Weights of a small image classifier.
Model: 32-pixel images, arch resnet, activation relu, depths [2, 4, 2].
Rows from block 2 of a small image classifier, named by matrix and row number. Rows with one number belong to one channel. Each number is 50 + 15 x the weight over its row's rms, rounded and kept within 0 to 99. All counts start at 0.
Before each channel's rows are labels from the 100 images, of 14976, where the channel reaches its highest value: "peak at" is the part of the image that holds the peak. Only what is clearly more common there than usual is listed. The data: single toy objects rendered from many sides on busy backdrops. In brackets: how many of the 100.
# convs0: first 3x3 conv, stride 2 (model.blocks.2.convs.0.weight, 160x80x3x3, each kernel summed), inputs 0-79
# convs1: second 3x3 conv (model.blocks.2.convs.1.weight, 160x160x3x3, transposed, each kernel summed), outputs 0-79

peak at: bottom centre (40)
convs0.140:41 43 50 43 67 15 51 14 44 34 63 27 57 40 63 32 49 51 55 49 57 57 53 66 31 63 52 65 59 56 66 44 44 52 37 47 43 25 59 52 80 61 66 51 33 53 55 48 40 90 73 50 70 32 65 44 49 46 63 55 40 41 59 59 37 50 42 61 54 45 42 76 79 57 58 44 30 18 94 52
convs1.140:56 50 53 50 49 49 26 58 85 51 61 54 35 58 58 46 47 51 47 62 69 66 53 57 65 56 24 50 43 32 14 65 48 37 31 25 70 60 44 46 55 30 47 44 58 49 40 48 53 43 35 71 85 50 36 52 67 22 37 52 51 32 60 48 37 30 60 41 63 59 36 54 77 55 69 46 25 52 62 50

peak at: centre (28)
convs0.135:51 42 36 21 61 43 58 53 73 64 63 50 41 45 44 56 66 44 48 58 36 57 30 55 43 41 49 56 16 37 76 31 48 43 50 41 40 44 54 30 49 51 64 43 72 34 78 33 51 63 90 47 55 17 15 50 54 54 36 56 44 68 56 34 50 52 55 37 29 57 75 64 46 55 24 22 83 52 47 52
convs1.135:59 34 57 63 72 67 79 51 59 36 61 49 47 45 49 48 42 43 52 48 49 44 50 29 47 70 58 38 74 33 55 78 39 68 63 59 48 17 51 37 37 52 47 28 48 67 52 34 50 45 27 44 69 45 35 57 36 54 53 50 45 59 60 54 59 57 33 39 32 36 39 51 85 54 27 69 51 28 48 60

peak at: middle left (29)
convs0.28:42 39 54 38 66 50 34 34 64 49 46 21 82 68 63 53 57 60 64 63 40 71 74 39 36 30 62 49 49 79 52 35 41 66 46 43 63 43 39 47 32 56 29 37 67 72 62 41 52 63 75 57 48 48 44 22 43 58 29 47 57 69 71 72 64 52 54 75 40 34 67 43 40 41 45 39 92 21 46 50
convs1.28:79 46 50 54 53 36 69 36 59 36 68 64 66 38 63 89 57 40 39 59 51 47 59 52 43 59 33 36 86 55 35 67 16 56 65 54 56 33 52 61 52 72 48 36 61 44 63 39 64 37 54 33 44 41 45 87 97 33 62 50 48 54 64 34 46 38 58 56 57 81 47 37 40 62 80 56 35 63 49 48

peak at: middle right (27)
convs0.126:36 69 79 58 52 39 63 63 79 37 44 23 57 61 32 60 45 55 38 46 44 61 74 47 45 59 42 72 66 44 46 76 81 54 35 36 38 56 38 34 52 55 36 49 59 44 71 31 16 43 63 10 42 50 59 73 67 47 49 71 47 56 43 42 52 52 66 75 63 37 56 33 54 44 27 62 48 25 42 26
convs1.126:48 38 29 93 47 54 54 47 56 27 62 61 67 43 46 48 54 45 38 76 53 29 60 34 50 35 63 35 32 70 55 37 63 71 62 51 61 80 37 63 52 64 55 63 36 56 69 58 55 40 48 48 29 51 69 71 38 59 69 23 49 70 87 68 51 51 47 65 47 41 46 52 20 36 72 51 57 80 46 62

peak at: top centre (29)
convs0.129:61 34 79 43 64 73 54 61 73 49 57 46 39 58 42 53 74 35 51 78 33 61 41 58 67 50 51 72 69 52 56 55 50 52 43 57 56 08 30 55 50 56 37 35 30 52 41 64 11 80 66 55 57 40 55 55 40 44 43 71 50 71 43 49 45 45 47 43 24 29 65 47 41 39 39 48 39 35 80 16
convs1.129:42 26 35 56 78 43 54 63 77 38 52 53 45 43 63 47 54 21 45 61 49 40 61 56 86 59 61 70 69 71 47 73 38 45 67 57 59 51 62 63 19 72 67 61 43 21 34 36 34 50 48 63 33 46 37 57 59 52 49 43 69 42 43 69 35 46 38 28 62 65 46 40 34 39 45 66 29 38 52 47

peak at: middle right (35)
convs0.120:43 53 31 49 50 18 38 57 30 17 74 63 71 63 71 45 47 49 16 40 39 38 51 68 56 52 58 53 57 48 47 50 40 39 53 50 39 72 48 29 61 58 56 50 34 65 32 17 44 24 35 12 55 31 47 48 59 35 43 54 77 58 66 53 60 50 46 52 36 43 49 44 47 61 83 80 72 39 37 61
convs1.120:57 13 62 58 32 64 62 36 52 60 43 43 25 61 62 55 51 60 56 40 60 37 36 50 34 52 80 40 44 45 34 38 57 67 26 45 38 45 29 74 60 36 56 39 30 55 69 35 49 77 63 54 45 44 45 58 75 13 31 39 56 52 55 53 85 61 23 54 46 35 35 74 71 65 53 49 59 35 60 63

peak at: bottom centre (30)
convs0.138:52 36 45 63 52 38 49 74 38 56 60 46 55 69 72 67 28 38 37 71 39 76 52 21 54 41 27 42 33 49 44 55 62 55 78 42 40 43 33 61 53 60 58 40 41 63 38 58 60 66 34 57 17 51 48 51 30 34 50 59 94 65 58 40 44 50 45 64 74 63 63 45 20 64 34 82 47 58 66 27
convs1.138:21 44 27 37 41 38 18 50 53 42 35 34 17 53 45 34 50 31 32 52 41 41 57 39 56 80 48 40 27 43 49 54 54 47 56 35 41 40 47 38 49 44 71 54 65 40 19 51 89 36 58 54 57 66 28 62 34 69 38 43 50 14 57 73 43 55 38 41 44 43 29 16 38 40 54 55 55 36 24 60

peak at: middle right (28); centre (27)
convs0.55:31 50 71 54 59 37 45 37 55 45 67 63 88 37 21 37 64 45 54 46 57 71 55 60 18 35 50 55 48 64 42 40 38 44 48 63 40 34 34 44 62 51 47 57 22 72 48 40 34 41 55 63 66 60 56 50 33 17 47 71 53 38 38 73 52 27 73 64 60 62 59 39 64 15 39 49 73 53 68 79
convs1.55:43 94 56 69 36 45 69 53 57 70 44 19 59 70 49 07 62 37 31 47 36 70 58 47 27 39 66 31 61 27 38 26 38 42 40 54 20 61 41 45 34 30 28 43 28 59 52 49 49 57 39 49 86 37 53 48 79 53 46 76 48 66 61 63 35 42 59 59 58 52 39 65 40 47 54 52 62 69 48 20

peak at: top centre (28)
convs0.9:44 35 61 63 33 37 49 46 42 43 40 59 49 29 56 66 52 79 75 43 49 57 38 38 25 38 16 54 62 22 58 57 46 48 58 51 49 59 50 59 61 28 36 75 72 43 25 43 42 47 11 38 45 54 48 59 31 30 33 49 17 76 52 45 49 51 71 56 55 48 23 52 37 56 76 85 50 59 48 37
convs1.9:29 61 41 41 40 35 43 44 46 44 53 60 69 60 41 36 42 70 35 43 44 46 55 38 68 61 27 44 31 80 72 51 70 53 56 40 64 63 68 54 47 35 64 61 54 56 48 65 56 38 30 57 62 62 71 25 75 62 57 55 66 28 74 39 55 52 50 66 55 37 60 37 81 49 53 47 50 47 86 78

peak at: centre (42)
convs0.150:71 32 60 50 55 32 40 56 60 32 66 59 76 51 54 39 87 55 46 61 30 39 43 44 49 75 55 56 37 60 34 16 48 44 19 71 62 57 60 27 55 45 33 47 56 79 75 36 57 76 71 49 46 46 48 34 40 54 55 26 60 58 55 61 52 64 55 55 13 22 54 54 38 47 67 19 62 52 50 44
convs1.150:53 39 59 46 54 58 45 36 52 36 62 76 41 50 43 51 72 55 48 41 35 49 48 53 48 11 43 48 67 62 33 64 35 61 46 41 39 62 35 46 23 29 83 56 49 41 51 58 44 47 37 38 44 59 68 68 57 59 76 33 17 47 22 63 75 44 42 61 56 47 90 61 62 53 65 69 52 63 76 64

peak at: top centre (30)
convs0.32:60 51 27 45 45 48 44 62 45 55 54 67 14 66 63 31 53 48 43 33 31 45 56 44 39 66 34 77 48 60 37 29 51 72 46 50 56 63 77 42 46 41 58 48 24 41 30 46 68 34 70 49 43 26 71 31 57 59 66 56 83 48 50 48 58 80 64 58 33 63 41 41 32 39 66 15 68 47 22 62
convs1.32:65 79 33 38 35 57 59 62 59 53 50 31 37 69 48 39 65 56 40 66 45 28 58 85 58 58 38 45 75 40 51 60 74 43 38 32 58 56 50 50 65 63 44 41 62 60 52 49 45 71 65 44 62 81 43 39 51 45 40 55 61 62 31 42 34 46 28 41 27 52 40 50 68 52 51 42 39 45 21 52

peak at: centre (33); top centre (28)
convs0.13:54 68 68 52 43 32 38 40 36 11 30 73 41 62 47 54 67 68 34 51 52 31 56 53 46 68 45 53 66 32 53 50 45 51 63 37 96 60 17 38 69 42 61 41 56 51 30 19 70 63 47 54 35 55 42 36 69 52 47 41 26 32 61 40 57 31 71 33 75 32 52 47 36 63 64 60 41 50 47 40
convs1.13:62 56 61 70 69 50 61 45 25 63 64 62 46 54 71 27 50 62 55 65 61 47 60 44 48 68 42 22 54 37 57 64 72 20 26 52 57 53 63 52 53 78 52 59 37 84 67 65 55 54 29 51 39 40 63 48 52 52 50 49 40 46 34 58 69 52 73 56 55 18 66 64 66 39 32 87 46 67 63 72

peak at: middle left (25)
convs0.5:61 67 56 45 31 41 38 38 41 25 35 44 19 51 54 63 64 18 31 73 48 56 53 44 59 52 49 39 62 61 27 78 35 64 52 36 51 69 47 57 44 48 42 58 12 57 33 52 50 60 55 54 69 62 91 32 74 43 77 33 67 58 34 56 51 58 41 63 53 40 52 30 54 53 63 77 29 53 60 71
convs1.5:84 55 61 60 37 50 55 73 64 69 22 44 56 21 46 71 54 50 49 47 55 51 78 55 39 62 57 56 41 36 34 31 76 47 57 47 52 54 47 57 57 50 68 44 78 40 67 55 50 42 37 44 59 38 42 26 28 24 35 28 77 60 70 40 61 40 37 27 67 38 52 56 51 63 38 53 73 59 62 15

peak at: bottom centre (59)
convs0.17:56 17 57 47 50 33 56 29 64 44 42 23 55 46 42 18 62 46 35 43 71 42 53 55 46 50 60 73 46 47 63 54 45 56 28 46 64 56 59 41 28 43 51 53 52 80 43 36 52 75 52 63 52 68 47 55 71 46 28 34 44 36 33 62 37 69 36 55 69 45 56 94 56 57 67 24 24 35 87 50
convs1.17:54 61 66 28 22 53 43 49 51 50 65 33 31 68 30 57 53 62 42 49 58 49 49 44 56 32 35 99 76 76 55 55 60 61 54 50 52 67 31 36 42 32 43 50 48 73 60 53 56 53 89 58 53 68 48 50 53 49 66 32 42 60 51 38 48 43 53 48 38 62 85 51 81 52 73 32 57 45 38 35

peak at: bottom centre (27); centre (25)
convs0.41:40 56 58 72 59 41 46 85 52 56 56 24 46 40 46 46 55 57 74 77 40 53 76 65 50 75 62 20 37 89 38 82 24 42 57 51 52 41 46 33 37 54 64 36 68 46 74 45 75 69 68 68 44 36 49 38 59 42 39 24 59 45 49 48 38 47 55 72 57 42 38 52 37 34 42 44 39 55 29 31
convs1.41:52 56 51 53 73 40 53 37 27 55 54 79 51 51 49 54 38 43 31 49 47 37 47 26 41 52 41 34 40 25 42 66 55 55 65 67 23 62 55 54 51 57 75 59 19 30 26 33 22 45 30 33 28 64 66 57 01 61 59 49 56 25 63 47 58 35 65 49 84 62 62 60 51 64 41 53 82 32 64 42

peak at: bottom centre (33)
convs0.33:29 32 48 83 50 64 44 44 44 66 43 43 82 55 64 36 42 56 45 56 69 46 36 66 49 45 43 43 59 45 65 70 54 45 61 51 62 23 64 58 88 53 56 71 19 60 53 83 41 54 40 52 54 57 42 72 52 56 65 63 54 16 52 43 45 53 60 48 47 51 55 48 42 72 16 87 30 34 50 28
convs1.33:63 62 26 19 62 63 33 48 50 60 48 34 53 41 56 50 43 40 25 43 55 59 59 42 53 53 71 49 46 60 47 58 57 46 69 45 38 65 50 61 51 23 52 69 54 49 69 95 67 34 73 45 46 44 65 53 40 48 28 43 62 51 63 49 34 43 77 31 34 77 62 68 41 52 40 45 84 74 43 13

peak at: middle right (28)
convs0.25:58 71 81 65 39 50 49 53 36 31 57 62 37 39 18 65 45 48 40 41 40 61 34 62 40 62 24 45 40 61 48 56 28 50 55 64 59 60 44 63 68 73 70 58 28 64 14 31 43 46 36 67 50 10 47 48 81 59 60 40 50 59 41 53 64 10 44 47 39 70 53 40 65 59 44 50 66 52 43 70
convs1.25:42 55 52 61 40 39 57 37 46 30 61 46 60 55 44 09 43 84 62 56 39 40 71 65 25 78 64 36 36 40 50 36 45 50 40 61 61 68 68 75 43 36 47 42 64 51 56 36 55 46 63 66 49 74 22 62 48 40 42 39 59 86 36 41 39 32 29 36 59 53 53 68 11 38 64 67 63 54 68 33

peak at: middle left (28)
convs0.27:32 87 56 41 30 35 80 23 46 44 26 31 55 47 46 64 57 64 54 57 54 48 41 71 36 65 56 57 54 54 44 45 72 59 26 26 52 83 22 68 34 39 34 57 35 36 73 76 50 52 49 49 65 61 29 36 67 58 72 48 37 49 51 61 45 72 34 54 80 39 64 56 38 45 40 58 71 54 56 58
convs1.27:59 61 33 58 52 16 50 54 62 18 50 62 55 52 66 61 51 89 65 27 13 48 50 50 45 49 55 62 17 40 40 67 48 30 38 81 58 71 52 38 40 44 45 54 71 59 49 41 31 52 41 40 49 57 68 53 39 49 61 44 41 16 58 57 52 19 62 36 55 49 57 61 63 11 53 60 49 62 50 37